A small contrastive image-text model, trained from scratch: encoder depths [3, 3, 3], adamw at rate 0.0015.
Rows from block 6 of the image encoder, named by matrix and row number. Rows with one number belong to one neuron. Each number is 500 + 40 x the weight over the matrix's rms, rounded and kept within 0 to 999. All counts start at 0. Numbers have three digits each.
# gate: MLP gate (encoder.blocks.6.mlp.gate.weight, 1024x384), inputs 140-174
# fc1: MLP up (encoder.blocks.6.mlp.fc1.weight, 1024x384), inputs 140-174
# fc2: MLP down (encoder.blocks.6.mlp.fc2.weight, 384x1024, transposed), outputs 140-174
gate.748:477527520504534434529499469445533508476552475452490487529521419506465514529504478466524498512599493481490
fc1.748:558417531475540465476450488457480503513511479454512523421517530512524482542506488468512534504503529524519
fc2.748:451559467447487558525566571505490443464506497517465540508548449465512493515437546547525554518455454469529
gate.749:507401533556515644472558524507492490475487471516492475502459483526527395518505592503534506413551495482467
fc1.749:508540508505461545585503494432567508529498526500492561454532556458467484531520521472467559478518590440520
fc2.749:481388498608485467565508549477479488507491515508493503435493475512481469507489433451522585535493383502431
gate.750:522489523440500448502496417469508562441499533508508541472448511493479583519498497448501473502511612505501
fc1.750:543484545487498540518485460518547512525468552504525491456477510469470509518537556474501572553492502520512
fc2.750:508625429464550506427493525494519473503450456567506567541551476517464522505458481464487504517523486489474
gate.751:486557537441394483500497435512478508548497535482484525560470437514515434532461542516560475480557488478513
fc1.751:580482475512491487507532512527571527496474497458547451508493484532473549488454458535542492556531486558477
fc2.751:487489586388430526497508529472463453451491539600444465459482476471469481501588473553475485427509504511550
gate.752:557505439499455567568471471500605492499480465417571537494501448521517465468485511488495513464568547488483
fc1.752:538447526625547506521485482511555499496490580490509518555479499571495507501475469483506457570494513499483
fc2.752:545469546508461596483551566540472472498478529521522507569475472423529467511500479533564463471440533474574
gate.753:524466508503526525491486545453401523444438520529483486575519490525453565535482486525525369530514423408465
fc1.753:506538572568498525476491450500532555549608496541518539507500541575500449464570426469522557503501462498505
fc2.753:467522537445474473482551507470490486526504501484433475557474493473516511523522478502493403489429520570473
gate.754:587545474425577437495490502424484519552494506565530430425504499490501471469514466450492566431511531558504
fc1.754:588517486478572519464547497484499546478533402491463460556506431524531492444492383432563465478540509523502
fc2.754:379498553407487494475530477535471590617535497525480558508498432538501502542446446473538504501508494498485
gate.755:434466402554573503499521485534521480451517481535526533487472514492541518528517507510485481453530522512497
fc1.755:559500467505487465467482481403486547513551425511470498433523530508520471488524566478459513453580588470497
fc2.755:482443534507541450494540549488514437518601480499507599512495502444525462536573453489607464480451496477462
gate.756:495434453479496450533519495438633528519481519541489426498462458459519481478455504570486512517502494565480
fc1.756:511500525514513494522556486478493452520425459502495500500490490514492518527519549535418513579504498484502
fc2.756:448551527420484602599498492476563498513507454461457489548538466472486496490431507434468509504546510515494
gate.757:523472531458507519533548506504439515473525480520499499510494383526456494510459525508479504502459415495507
fc1.757:469528582515468482507586482559501563519441442502528515505515463582487515563431413428470588465384463503541
fc2.757:486396493508496551503495555526535537445514465529467480515518484483488518572506419502473483466545505544510
gate.758:503481505529507458490500498477515508508535545473464499483501525538541506506491452493531479524538510487480
fc1.758:491460439496507557405458501444517493491450504458501474493513490502410535572573538421497493435509506591495
fc2.758:486529550522496414608437503469471478473476501461527520547500500494487508495442447480510444425469563536513
gate.759:520509486511520487503438433544505510509534419436530509421503571469535499533634495587497495592516526476500
fc1.759:529495534504506495493491549514501505518446547520553502554513539493563504497596534466449516488492463471497
fc2.759:480506526485481452426495509493486470477577480503475457506483471492502517506470455570449458472474502500520
gate.760:485500492508482504497501504532445516496434539598506555494470429467639437465509470539490494495482468506537
fc1.760:513486505512539447526552526527471488499540594430437478457510519479551485449538478502478537539478570479479
fc2.760:526571481494492520354506470502439486530454495455412453532592405493495548499501551591506466586465495476502
gate.761:525481472513512527514508453463454511565495500467519525483564561501469548458446509504482494528503500443578
fc1.761:512546494437503504513569513537473437494547565418497411499488452563432534550468517547534494498485506427463
fc2.761:470438499505572501451504507463496516466480497499561380566549486385482485533491532461514436490460516506500
gate.762:595427600467598489550526504485510518530451495473468481536483573520491401556526487541510525528530567518529
fc1.762:484527446530480538466532495475496520487488521562512630398471501410457464483458472438506456447509393489484
fc2.762:540587505572552426528521482420431430580431563490495544449504508454485499505442472548568487505451576508543
gate.763:468522502473519514503519500470431552506509539499464509511450512509586477596501496551581484536486529500559
fc1.763:488481520491583504476532522548498509493505492486536500525503495466440506501502473462516501561514500498482
fc2.763:526561501454443509507612486503488525516443535479489498528519475483549490501493477520564496505435543565484
gate.764:431570496517449449483558454451487552473524505525462499485495466525490529462500456611511503438502490476532
fc1.764:448505503473455400557462479533475465538534480506477484531448456528536495495492549513524525505516457535497
fc2.764:508485459510471514502534410501583497506509449620499482465501485456512499513523542611528482452475518527615
gate.765:525449570441492467513490466488494499533515506500436468438549479523557500472430476548448390452506511513544
fc1.765:472479517515473476546474458499435448467552501426488454460475504473490419392521486473533463502507546525515
fc2.765:477458489505457470479542445520502524536491465498503568501535503524427518499506509478567467441510453413464
gate.766:478508538452488545500460464563459509539510413448487489509463471542453424538515467532608584516542513504504
fc1.766:523483541510489461533465542478502496508500470492516636524410504494473426479455459510484387553477513466491
fc2.766:551454484499490436455443442505547566489516535442490462476501501489486486533549523470504527448504469508492
gate.767:530505631486502429427484452476524522461534528470571563522514502484548496506513536445521487516498554493519
fc1.767:512487522518498517580522486500493467478502525476487571457534511479499544537442498540579551526537457502469
fc2.767:480490567437499490539449530552507587492496500449549467496501519461504505460583478480463459490539488457507
gate.768:461480456506511525554497463439472476455491445553403470463489456508518490481485539442547493471515506474514
fc1.768:535494498498510500486566518487511552475489529471505505552532501477457480474471517458416463523440496460548
fc2.768:538495493537508593469477534573496490516496445518481465496513481481511499420502504484437450496530505478503
gate.769:530470525514571481494515509493484505482449498503553443503489501508490483508498553544486522551494493527507
fc1.769:536544453486489510498506497477476513399440488496489507484504499513481543499502504556502419544491488490442
fc2.769:518530434509523502462517494526544474515478545592557586465456491461513526473571466519481555470429490447468
gate.770:483518575472498503420505463562457510459516513481513478492487535516471520571444459502537489431430477489476
fc1.770:507475499467501501563531429466505525568454442510571480485521533504507419455511471540567485494548493426383
fc2.770:501540499488498489480494512409559493489560519502508511486369488469508523521484502475492492520487554473546
gate.771:563465523533492487491437508519506500488530500492556444558446488490519446439504466505590523534503489458488
fc1.771:508481524471489512427515530503495603434503443483486582517506552552500589444418470422482499460531460495584
fc2.771:442499498519494499381531498508523562514405504460499506539390464527466497510502501505499522580500493478498
gate.772:501486448501466497501580470466506486513433565504549510506447500528532544519470481497421529501504517459492
fc1.772:369514470485498458521507512527501520529535454510546500437500463497565499482521398490499451547489488489488
fc2.772:476491473500548495541514464511494522466502548599512491493513471434574584480522446482444467474510510513493
gate.773:560599497463510466489439482529501516530622515495470525493481508549519508555485499419487447476547495523474
fc1.773:465464500446493497510486519474499530499476491522547543489482503499496539446492529481501520524505517375470
fc2.773:451477495471501487583472522482485586508499514518521459484453486494483524531506497504478538469415506537540
gate.774:413502444456455492458589543468518464462466531566535540485400493429427512530502518504466457504508592551508
fc1.774:586530615495480505530547493445570550480607476424470509446516552517508514509498469500470491451529495490564
fc2.774:459498552531507595473490494470502490492528463467515538513458498515489490480528487506541469493462523547515
gate.775:429509604509499557552419542532511497550495520475526503485483474560560433603507502490583607497461393491512
fc1.775:476505496485491501535506516587451432478533471465501542500532557569516454523454498513498565545475487495581
fc2.775:509490505519545552552471426516401611443530539540541504526542501499501528504610618547582543506531486512470
gate.776:497496499502508514513520492506507531522500496495509498505496478467536492564448485459468475501516498496448
fc1.776:527494503501443475456554502575555509507516432493528502438480498480540476536534434540526504525538522480438
fc2.776:483461493531429499486540474501499500513534441469461495502497503550514452506547522501403488482547465495501
gate.777:501566517555554489519515519532513499538485518491503562521505496498560482509466561532506515513503480513501
fc1.777:534476491445521508500561508495502493545511578540428477495555482454445540607505465474507524461474482489452
fc2.777:508539474496456455509481468525514531470570497479550424501501503570516457557467540495528472463536492514561
gate.778:533497535449538459531446491506474498532477502507500473477523477551530498519517510502497521408501485467475
fc1.778:528518551539496558452502470433370506432504495523437486489517459457512476481464509524471503486435571600502
fc2.778:533501487481530472416491469488455465517509543461473502463505523477579476502522385485497562450558496542530
gate.779:485490540542492485444499464497451467489559495486556385515495597533482496435516500448455528436478498566473
fc1.779:520395513491416494584436507426544538528501494505471500459474530499485523510471474507509502495493534496529
fc2.779:451528489553438531503510508488499456498504513555400491470500524464503491487457521491504468533531467537492
gate.780:487479500441580469508524487489476475458446531477572457544476538526470533538488506480567489533489515501555
fc1.780:440522470544520423472447470510429483516567498531500459503511481502536531478514510503484451521465453578497
fc2.780:537506528505565535499446477510509519556490499467481483420484535523469489508515477476446487469627505499497
gate.781:432501472489463478469518468505577544527400432468500543500510518535536494514425528506468501535463525554512
fc1.781:486401475532535527512468440500443519481447493510549654490522521483495475468526407537423509501515475500506
fc2.781:532536489462431497483540414507505599424533522484448564563485513467541512504430501569516450455500465485514
gate.782:485512484501502521460507501478429513451500494481494496487503519454530512497519494518530479479565484525494
fc1.782:522414570450548453535500502477491499527562488483494501554492536478450490530529491556546470500494486502481
fc2.782:498567463509444492509580538514514505522508512489495519501475505532493539553533528518490439473531459525504
gate.783:436531525483442388448450480524626462490406447385511497446575575458554500511474485530506491530480542614493
fc1.783:570534494463433468530473501522472494510479442480485535541528502481495511635448497519549504486485547463517
fc2.783:458442408475468457568568507468448479519555442501519489510458487511530529513511484502552494476539507527472
gate.784:460457482419501477430494547485451476443508418470534540441511570483521588471498471463491469530593463534523
fc1.784:518507458463486544544459528452439467533525502498493497525508497563531446415451503485479465540516497530534
fc2.784:545551480524508538503534519509512540422606615505520605474503476500499499516447553526462558501503548483508
gate.785:504489562581491549522463494501516533547503614437433498501476548504546500475563520525524533500477466489455
fc1.785:478501519501492531540495499516503488474495467476486536521539454486500512491509400551483472556490431464491
fc2.785:541512534468528548406473469476487476549545529449450500588515534492565464516554455446539502501508434547488
gate.786:462433463544531511500418569496467507449500566481436456478453573467513502495474443481559540553508498428490
fc1.786:539469495462436473502487461500528511442486445490494467509459517477506446499516502504561455526474447510512
fc2.786:520533546489483503516468455516515529503490508468537482508440447489498597520482479453498505505496508455490
gate.787:548511523540544450514492618523541534493524449435536463512477453478548492481503482610446458533546414487529
fc1.787:463459434465516466574475485480456502420509607559480489473530509552523509451581532534536527459518521456482
fc2.787:510484502492535497491499521521502479500559456547515485514428489462507459557487564450494505478503476500528
gate.788:541473449552520444501492582515571484505480398512486472619503555527490499523518499507527502516486654526525
fc1.788:497536466527487452408554475583502453474554501465545492507500485519495538542448481496459588525495461515506
fc2.788:539486527556558543497505496492572460543422527568425573571457512508493510508451476518496536495490559529573
gate.789:466499487482510443537494501500506524597537507491492443556473520505491520472463487519532531505462554502509
fc1.789:480561484495500534457477481481507522447446491438525547501485574484548512488407520511491502439489482406510
fc2.789:492531489515386441486533510506556465564501490509491501552459522537482514437518496470437528475495492482500
gate.790:490522458514465502500455526462441498530578540518469494480435494510533463521480472471463488571581544518522
fc1.790:560451542434410477504549521425484492476500519527449507521487511495504479524524495514410557509422520461475
fc2.790:463496516435487501480489491554492479486478569440502495504508476576493466498409463493500527421540447498544
gate.791:475575527509473537450413414602484545449500541510554502482523506458455507472535518510483498423509443476465
fc1.791:526561488534486513504519566469494561515508500537448489518444472507448545552513498513512461463495519467498
fc2.791:460584555510504613566473501486528502422505516570557469558554522454536507531416491442549464475502485394510
gate.792:472510529508502460528533496564555590526569457502484518561418424493608528497430574531541543501560513500520
fc1.792:489460529516430512511477603508505623534504484493551520433488478583478585463484470562469532526441542497468
fc2.792:499494592455524531463496404437544477551541514441476475524442490468560518481496523513541499545511493463582
gate.793:458396493476495380527503510483456519521490493431468439499512576470471525509545515501500481485516476497492
fc1.793:502493489463497496505501498499455506492500522481523518498458430501496563531502498502449485496506456500478
fc2.793:500492496501501452500436539511481499506507487559554464504472482549563508513531512536485559516530496494587
gate.794:490526499417450494500538495462486479573490491520497540567522512500492509421501537495517536489480497506462
fc1.794:535486459516526511541516487497462458505514503479463453456471547522461496518475483566510521497512501484558
fc2.794:515501555534451502473413595461465496532442484556539446538562468503504462489501517500444505468481468492542
gate.795:522489471500562457556369369516516491542499607499457486541473453556448445477507487506434450463500466508460
fc1.795:454564509495524505576519512446494491498501539422542523502459447521538579521472459553597452506540491543409
fc2.795:500535499505443439468516601608477438591488478478475482485543585498516483577436504470534444457437537502494
gate.796:575511477530472476522535531532456522525426457534533520427505469476414576467495587483466461492456458538480
fc1.796:450508499428519457499512479498510530494507452484473494560513496484562479542503404504494464538486493492477
fc2.796:469506556473519500485538474556392403517466448487543497499463466472536472498589484476488494522501552555466
gate.797:556452482485500498492556472551478478497538588501460492510550496501499526568497516482538500476428479487489
fc1.797:481541493512468481521546506528514504497456517485475424540526541527547506505462504516471487509435495499472
fc2.797:453546429490421495494541506587549506524493492486523438572389522426524575495441447507499479509614485576497
gate.798:445478509499491507472483560493521501471526474513477469441505523479494496547520473464610477381471460464545
fc1.798:498485536454486522627580504459465392466548431439542539599447549492459473522452471549545514430437504497480
fc2.798:510506512509555471489488464527495518562543428480502481521501502503468451493563511514474527551467537514501
gate.799:532501525509431539564497495463508519514525449520547474430551502430511496499605540502509451499496522564610
fc1.799:538506511477502476481393472531499504481489473497512460469486519536465500458548539564492500502527424478491
fc2.799:515525527469558522499505508537439400514512519531529530493502512461498514522475525486496481516521491514548
gate.800:518576507503499521540505476450434537439505491459485421427529497498522513449611421530462462534521391536470
fc1.800:503507490522456472502416477515500527478495438511501552517550533372467489517525522460539493474543519538494
fc2.800:585490477562561522488485567475500605504488503473496519487577499541493565529500480511524521494489500446547
gate.801:470463500492462494502585477506500518490493498477488546523427458486457481579446501475528508537565534523476
fc1.801:499511498516494435610465543465557539548497474517533397567460473475543450393546523508503422451465527435442
fc2.801:518492521473498499421501491459499509514544587519543524484488476501503488540394473492560466529469538524452
gate.802:466477438458432491494557521435465479509483475469544536531528520503505570527484503541479492548424551510544
fc1.802:564558492565568504466476513522498521455483463523536514547504473442438478508487500503543466484531487495502
fc2.802:589549523488493627552493497498551497517502537501496480507502502502529498505495410422554540456479559444508
gate.803:504490486456510512523410479490479501474490510520481535493548518534414498503486475487556489504466505496499
fc1.803:533506474517491507440459487573503505432478495501483502503507531499550495437471550498523462458447473438481
fc2.803:507498482510490553531529505501590532542502456484556498468515470478537500453508483470591444499559509500494
gate.804:439515483401524569486509536495525552467470469510543495526457498526483574496486522521580456561496486533471
fc1.804:512456525524458536467490451496550538547543548493454527500608481513551463528546640407462572492487501498586
fc2.804:492477427497461495483512552466477604497510484568495482460531548495437501434464494401499534436482559500479
gate.805:444511556525611511376525465517483565505498519523515411488531510477470499501470503522555459511516561543395
fc1.805:491522485473481516499527490502502504454524521507531504557515520503476476470488521563472539518506491506522
fc2.805:424500516489495557532511464500477472475485483559495486483501480515538581511502501468447462464488495507503
gate.806:499565532493551497515489523475508485481536526450465518537487436497497566504493459512569495455500589539523
fc1.806:479546478541589531495486539486475529494558523452554469472487505474422466405459461514489500449470482451547
fc2.806:505520497576526536438486429492484505472486448552457489435443475499512533495471546513499460507534601553531
gate.807:516452504496474566520514559532541555503483491524476497488448541568496467420486504502526509500500520537425
fc1.807:409463528479540471496543469490474407536486516520475457547487525505506570511535466471410575532456507543497
fc2.807:489462490451478435467520470504450452478490484441500515505476454521479483501508486474502518475509489455553
gate.808:497556529486430487482449462522423487480426492542545587471420526537511554504495506487514437562448498500470
fc1.808:517471476400515545471490574507478480516532571519449451523530486462469399470497684545517495491504576454579
fc2.808:463422431503478492515479501493559485492491499482497519446504409469494531447478508483510498575456469519503
gate.809:534537498463524519497499529475404512501453525471552479539459474548519480531456529537498494489474472511492
fc1.809:459516495509504547494502441496507453544503436490524496524508436488490469509490469487571418584469574491531
fc2.809:501497599513497562505492425510488441500451491492440546490553534461496495558494512527484514500452535470497
gate.810:458503556473480502506568424487520494460472480561414474511516506519421465502488507427488481421548469470540
fc1.810:515415465523559613515461518474525486477511546571516434510503518515562470535523557478457526506515501493525
fc2.810:561494590499491610545523538494501495509466572376504497543570532587493450454549510501508481418559622518492
gate.811:486502454566506469516490504515499544513448487460587482502409408504500534445530389502536506516516457553468
fc1.811:513502482568520543555561539515480563411496457496540445526535543486459398489562497587490476455445502552502
fc2.811:597530549538497541547504489495445447513550476608495376590461494515528581498558575445516522486580503465513
gate.812:572495502506465406456514502509543484438535555538549537546510477490537454544481498510498503487428510438519
fc1.812:524522479659529551482548517520495584504484569489447551524448500494468442528440467560556479403529493568508
fc2.812:469488499472530537496499537530536674514450496459542483464472497504445475489482523505518504502504498522481
gate.813:500518513504543511489520501540495461516482538510499451499460476479494497452450507496492522498519533501571
fc1.813:526484509508454507435486495519382516399487453509502556455454572476525532488500497467486521552501504573519
fc2.813:563494485514493515545412501512501476482536562522499455504530479456478533531509515520477438547507487614507
gate.814:540501487484469523484501490502502533487513482522492502453522437472443520493515450494581465456458479477451
fc1.814:473610551436528571535530486481500520454478519467535511554489465514566547433507450510445511485464498622476
fc2.814:496460479491523527589556503506483492504494490439494533523437522491480501482494568517495507453562471524510
gate.815:465513527510432497491469514483493498412512517486451476520441500440511518441493509521523501464523521444447
fc1.815:481559540510499513497482481495449495481516509522509516569479482543451460542545550596463469501501503535543
fc2.815:498501495524473512493530501489474515478510477514556445481484520542431520606488483527501513548494539500466
gate.816:517450504547553499529493438499512507520478444499460426482540522441474508468492484424468492493519496562512
fc1.816:541505528456466499519495576531516501508418586503493576490546498446508465519505542497511402461487505506460
fc2.816:500504500407446505662484572545495473497445500501529429452503489520527500541498509551576527490501501447579
gate.817:489569484442521495370479482543528492495534586533496593531481499500576504483467498476539459533568470478510
fc1.817:510479550487509567427564491525550488437472491486508490499504460520491528499607516516436386503542495561432
fc2.817:534540530515399507426524501510499506492493437474474438432547548486499505490522585527458410451553399525514
gate.818:541554503554478463490511496548478508456504440495459566493540479497573397522469531460593562564514512430481
fc1.818:522517487491501502503510508481413520519537480529462473539430490459460514463497400500550534478429524507488
fc2.818:488521527451541498493513496513590504566535508534563465548472496521512551520495452511430441501506495514470
gate.819:480476497458584518568504494484488489500503510512509479493527406428518447459498590487510475486533582480474
fc1.819:480494462481491481507546464488491482401466440506522474492489490506442451440542505502496608531437497484395
fc2.819:473488557472535454465524442473556536518561502564496467544571566543493490454501476517464508504514496509425
gate.820:500529529505495471509490498523570496590505463404496514461483544499466633520564481496514473485516498537450
fc1.820:580516504499499449519465513486448571465490512480542548550503553504530502573494501482445508545523469534569
fc2.820:531578452530438431447472473537527456471504506446528585575472544482468457507477537557522516503498486523531
gate.821:454456505489512443467437502558442612454465449470502419387543501537504494488600439523454487502532552505524
fc1.821:528520456537489487513433489386469515491513476481494522514569494585495470475446486504432514483485499526506
fc2.821:505508501444413480471478566412503510565535515384517477542442536455489541479496494507504500493460460515472
gate.822:532513603484475474422516495451494524463472390410508504530537509450548579586559450518645498540535530543497
fc1.822:444517500549531469435530506529475526435495536606504468558500469525511493540475576481523511498567503443452
fc2.822:430477516507477530543512527519558505485467500451489538486533540479498498519448480504504471585494484476428
gate.823:336512468533561490501543476416545499473461514492512491439563492491391507545483511506526528506482452507512
fc1.823:520497450473434493472481465509484455373543503486458473543426508588409492468487502462451500524513539500544
fc2.823:525504469508534527563525470498500538478537505499524496515521530554508513519502482476545505470500647473469
gate.824:512500456489517524521432507506495492506541551494471499469499522553512498539451462498482496506516435501502
fc1.824:582492524503415457464514496458594528506512503518489503518443507538500498458527446481501500458522486442437
fc2.824:480496551427460506515500481523536492533469484485552497495507542503432515553577534567519517468448450467405
gate.825:566584498504563455495501530565466473565511518532443457494522507430528581483495562489517539455526536587462
fc1.825:498529401504452436502578583528527478478507513493564502496499545506441625479481451512514508496505480555546
fc2.825:498509513501484553477546502474508532472505527408521528470493518513485534574441462491417490472553621548474
gate.826:579503507509490464446409474538476512495534530483499554515473599483499580533491455537448446594488492540473
fc1.826:540479456475470515484478552464504588484505502500488485587553497508529502458526467490474431466567475484577
fc2.826:478473492476473463536498542479446490528434509520514424452497475513539445514452498501472519438489411459482
gate.827:502418496475467529498515534519437538406564523501526490491436447518507526485493492490488508534550525482546
fc1.827:514502495539506453506419545500571470491509485484525490563516471503504468484505590532458523475548502431452
fc2.827:507576516581467483529577475498549530535518509495502467416476513515501500450503401444501517537432495575481
gate.828:486477542520520521491526529458484500526514537507477484478469497501546497426509492519476537397511484531500
fc1.828:619579412474488517450442440499483467518507439520498555458522516519484394458530510478519400511493484554499
fc2.828:502543515552514562464524484491554426537509455520494446499506528447537601501511507533505506438523423456556
gate.829:516428560475503616517500531501420497563463548427496570492470517487531480492518464557475475500449507508439
fc1.829:579503559569504500580522497509477507500504601512500480588494563514483588451506525424483498482496546498531
fc2.829:503591478467519538568577424532490472545483482542499502491497531484496499489539512504500486579534510509474
gate.830:570520454482504465483500500464495515504459449481558506496529499489535461554539497504517413499499458516444
fc1.830:477387500469478554524439529506495496478433531547421503557465515520423493555497543544525543583524562495454
fc2.830:514347548530478392501560512360436499477505484484574547490526467519469377478544459591515509495553444500498
gate.831:509461486513561498476494443521494479500491508531464408486423495482538507502552513454458557491518499499519
fc1.831:471517563573470532496513487544497497511553488510492539493448494508518501458531405504499515470464496476523
fc2.831:482545513475541548509417513423434491559511499502552525488550463510528506524482549455509488524466500500450
gate.832:556492480499504511416465425521508446488499546476512446411525516471515538566491462515493533419488561493507
fc1.832:533450432476497444406440505429492435516498517479499500401447508504500442503485515541449528521481506534520
fc2.832:500482500559384595593524490518532537462513497496496472571505526519495501545503494559452488516510513572481
gate.833:438450519510541443467515515497507602502377519499590451570516568429564490391517455516599473525495582516583
fc1.833:524515502467514475548541499482508543512499504497498445422510470471537565491503497527492482532567532498494
fc2.833:505503516486543570400509408550513494488478443518505487517500605505518544577483533492511538447561499509491
gate.834:562521514423430506501439507535485460485502522520529565465458499453548438447548519504451537520486488544490
fc1.834:560497488397466455534482536518458461543487510469442500530512485412505475408498443498485516503499536492500
fc2.834:554521536463459497487474465446533488392483509467539501493518542489542435467509486519469562466518467459516
gate.835:507441526511512478533474502492521500420522497446527533571471495505497393503576481490465525506499492407417
fc1.835:486511524433501508493513516465484517501498450464470494503500534452517478463507500429518520465470532499545
fc2.835:467481559510475487497512504547409496490463503492529489542475475488521462510438515476568553527523478526473
gate.836:491448505522517506498478499499562519555495533504633506529502500499532439472506455494498503544481470468440
fc1.836:496460479502522439505504475502523485502482440475508576555507458570438486513480508457470460505461520511426
fc2.836:476475535506520546520487527552543541502474539536529498506497542480579525497490455455466496551486480457539
gate.837:560476579600478507484431548537499561510484490500480512497519494553409553461594511467527479501451572475521
fc1.837:519500518524487488553513467515505508575520462492511500553403498434502509488477478510533519540469509462451
fc2.837:509492477496521490626556490489408500482498525578515507430557574474494490464477481495477465557495539475489
gate.838:485493485496503491419378543527465476415500510503486509461498439477495533516495590517494529458466560561556
fc1.838:484605516479597540568501537461503487495528498528488519504474491515413498591441521529512522542481531519474
fc2.838:515515440493504474506430486520394582417541534406473492518494463552657549524550550528502515532461431483525
gate.839:370541433497538495545536524503462591477500458451505501497553485534542506494495449509492576482504453498471
fc1.839:470476464511422550493507449530484440456486502582514554448471522456498497463435485556488502491476533541458
fc2.839:501389449387431441476543556439445469515491525519439504451544516527506522488487488484536589515495565512537
gate.840:444445502497504499512557499489505486507468508451511558569437513491487521521588521594481484485544481461500
fc1.840:474510463487509593497510595453540488486465575487491507475474517492506470539495533535511512491486547488500
fc2.840:494426503488394480441535505491489507499484502499464532489489497482496525499497508492445537501498465443503
gate.841:582503446579510499513502501554471507452437533496523525410482480535461506535518498475511495497564539451507
fc1.841:529474506500538572530610511426484481522505532505486453512548487507459450498531484539467524485481493483500
fc2.841:498497385401494575489508509480510409419466505524488551544498502484447467492506464486524458552498490477467
gate.842:502488501452515495522499465452492424534559505543495499486489556483484483464468517452490452479498458474470
fc1.842:482527586581472483574481585561520492475464480462529517508494589496507464510498529477557497489442456440517
fc2.842:450561515500492485532516526422502553531523531482489498494460486473411509524483477492468506501524560539558
gate.843:500443480491412509528419558589501518557493485459519499508510507510485585397529465470583515490412481510543
fc1.843:494563521461464600472497500546500542523538493504519504471573524453522466469446495513508499488501478441476
fc2.843:497513520394487466512515500474485519520543499507474444519501487518529536422488522487495534485551556508381
gate.844:494486478467499502481449480543497443518505498417505473462539548482497454474440547521497473461472517535536
fc1.844:443444512464443425530585534516435472539491454484509468504534495456461556538458512521500478502549611498499
fc2.844:484612502582496499537546533473490508464467483577488456508499570500469488493450492500514515527457511546472
gate.845:495522499501560592559445514437522517509576497531501508496458450503543503507491518527567476537434509453400
fc1.845:554508529574462407488483548530481463481499486469420490455596510572478526502519506517500466532499527543515
fc2.845:456536508530498530495467500477500479520501518417502467444565459491499560463531465484565511479464491461491
gate.846:449565553455575450480580538593469466608503479519516523428530516548432474512416481513392446503495518463503
fc1.846:484523494501428501424499510513495495501517507558491489396475499487520518560548459431542426470448472479528
fc2.846:508499524506486480392490489512512513509492477512512488486459509499513418492500465500540525516540499477502
gate.847:525507528480463464499572496605458478499487507529516513512506447464503439580466540514479497507518501496506
fc1.847:479481536524411486535510466513511487501506559492498457476499476527530483505529445558516497535512464527577
fc2.847:540437467490553569415517537499510481480522501448459406461468504512486524522505521466510531528528494528543
gate.848:530463475495495509501468506496513493513484454566505525534432508535475455597503437533475455518498543476504
fc1.848:483502527440502581467483486529497504475501496525502522469416577497459491532476501519466495466513489481599
fc2.848:501447434558459525499429454529561492500464509413486563440441514509459498504510495463532501512533522459508
gate.849:479492532514517487502528441540562462473506458553539505498504473566491492472518556483480486450524450528515
fc1.849:568471497410538451490461517497493500476501511456433460517510574491511420473478488498462492550448498488414
fc2.849:345507434558481465493527504524563588472550591511508455521539584405513491525496523566534528477575505446500
gate.850:506511497505537494539468504481464504545488478461565430530488468515507490513477499530487484501536530553496
fc1.850:484505469484494512466546469485483468455582491508574582501489491442469542491533483515543500512479532472488
fc2.850:497478537508447492561564473494492527501507583452459485503467500522461473449500448498509511517571514461550
gate.851:445451549469488534501471493462536497396498412450458474477451513399530530504530496468499477496526511504464
fc1.851:524463474525494479480505495551499497495459500498495507501516445458500480478534454472476502355541522431427
fc2.851:544489507507561588433459530464512550453482441518468582435517464575501472569526500548455562483574499543460
gate.852:498458471524520508570648479581532503479502480557501499507531565542487487550467466481543501500507497487497
fc1.852:482558560430519497469487495510600498495510526503465497483489477523518437520472548536512498576436519499468
fc2.852:496471489430499493519466491465504499495500446484482419513506538515526490521490488588519512491536478477503
gate.853:548483607518520568486481563483470533520552456491406513510550502478566522505483550430492498530509509541518
fc1.853:529535456489542512502505445506459530477546444448506473500543585480403450541511582500503424497475585510504
fc2.853:537491531460549507441548503506526503571481539472555456414384494525482499514508510504479572490558485500499